{"arch": "dit", "model": "image flow-matching model", "dataset": "streak pictures of flow and ridge fields", "train_examples": 195000, "image_size": 48, "horizontal_flip": true, "conditioning": "none", "objective": "flow_matching", "cond_dim": 192, "logit_normal_time": false, "norm": "layernorm", "hidden_act": "gelu", "mlp_ratio": 4, "head_dim": 16, "fused_qkv": false, "qk_norm": true, "inner_norm": false, "patch_size": [6, 6], "layers": 10, "width": 128, "positions": "rope", "optimizer": "soap", "beta2": 0.999, "learning_rate": 0.002, "beta1": 0.9, "shampoo_beta": 0.999, "eps": 1e-08, "precondition_frequency": 10, "max_precond_dim": 512, "one_sided": true, "adamw_lr_other_params": 0.0013, "max_grad_norm": 5.0, "max_steps": 24000, "batch_size": 128, "epochs": 15.8, "lr_schedule": "cosine_restarts", "final_lr_fraction": 0.01, "warmup_steps": 1200, "weight_decay": 0.1, "adamw_weight_decay_other_params": 0.01}
Rows from block 5 of a small image flow-matching model, named by matrix and row number. Rows with one number belong to one neuron. Each number is 128 + 32 x the weight over its row's rms, rounded and kept within 0 to 255. All counts start at 0. Numbers have three digits each.
Before each neuron's rows are labels from the 100 images, of 14976 (inputs lightly noised), where the neuron reaches its highest value: "top examples" is what is common among them. Only what is clearly more common there than usual is listed. The data: streak pictures of flow and ridge fields.
# fc1: MLP up (model.blocks.5.mlp.fc1.weight, 512x128), inputs 114-127
# fc2: MLP down (model.blocks.5.mlp.fc2.weight, 128x512, transposed), outputs 114-127

top examples: high contrast; parallel
fc1.204:146169121184144106118050083151166147135131
fc2.204:088139155184160102117172155150172078089111

top examples: high contrast
fc1.477:089140138134146182119133141127133142096188
fc2.477:163077120131134179119095099089127149223154

top examples: high contrast
fc1.462:108185132117119154123109117170155119095034
fc2.462:131108141178116123138133115115067133080112

top examples: whorl
fc1.7:049145139131137084114144170150156144162125
fc2.7:172179102170122111134128067146170107098131

top examples: high contrast; source
fc1.388:133115146078076158145145117095112136131114
fc2.388:109152136116112165103141174121116110127138

top examples: turbulent
fc1.209:084123104218097190152120150167106114123117
fc2.209:132135199108138119090127152161118117140133

top examples: pair of whorls
fc1.256:161069132124111127129148144132116118069102
fc2.256:070089139112184186120185081154125134122162

top examples: turbulent; pair of whorls
fc1.78:167132136113136165161129081095117139121159
fc2.78:119182079146178191072184172141151110124175

top examples: pair of whorls
fc1.471:126107150123164121159152122148142142122144
fc2.471:160116106108106164098151112073158094147131

top examples: turbulent
fc1.242:132106103132135080113147114173091117112127
fc2.242:144136092133123113106130139071074130115153

top examples: waves
fc1.108:144128137119134075126179091122172159129085
fc2.108:128152120114137095130122141105121143157100

top examples: whorl
fc1.65:119153113129080126095110056172131096088165
fc2.65:197143156188144139234092125112116123116111

top examples: whorl
fc1.157:167093159119109122115118162111126162176089
fc2.157:126095124153146211135130092090112107160077

top examples: fine streaks; high contrast; pair of whorls
fc1.434:149066104136174093142166118178111106129086
fc2.434:106109139106095110098123143161126185098121

top examples: turbulent
fc1.273:139117120163117151155139109100126151101099
fc2.273:160081171129142139087163153145098107112147

top examples: waves
fc1.299:135087120128135143078115127143093129180127
fc2.299:104126153168119070158137120077056119091105

top examples: parallel
fc1.432:157165147157060161157141185156060134137125
fc2.432:108168137205184142194110076138117123137171

top examples: fine streaks; high contrast
fc1.229:150142135133067141136163131189126101094111
fc2.229:145115163148113097175116133139184097131132

top examples: waves
fc1.100:119116160102139044150110151085103199095180
fc2.100:115075130157122061115104091120113124079161

top examples: source
fc1.114:130137079125187154113152083144149100105087
fc2.114:125122095165093115120125177119152157127087

top examples: parallel
fc1.92:103158200120102109141114143175083145073099
fc2.92:174167077122128116114209108124149121159115

top examples: source
fc1.191:173064136149097121113159089158125133073154
fc2.191:176076136165119165156074131160121112135055

top examples: source
fc1.509:133111133129137157124140124124071093109097
fc2.509:116141103179045162157100153165147173150091

top examples: source
fc1.223:066136153079104206182150135180141139062085
fc2.223:132145112105150195080153138130155124162116

top examples: high contrast
fc1.206:064183112137157107143150135138144155129140
fc2.206:140195119115138124079183100088150076096153

top examples: high contrast; parallel
fc1.339:099148158134154154153156119114107138160130
fc2.339:151101117130151150113142169110107110116128

top examples: turbulent
fc1.491:104138044108053155133118134129115071124021
fc2.491:120211135120125187117176129119123232194056

top examples: pair of whorls; waves
fc1.185:112098131093165186127184116122160151111134
fc2.185:155147076023122115151111125141174075135127

top examples: parallel; fine streaks
fc1.332:191083121064088065152074116132086054135143
fc2.332:070072143036168125103153195122102198149152

top examples: whorl
fc1.112:129126128081103175158188163106090099097176
fc2.112:141215072139164134126113147102051121127115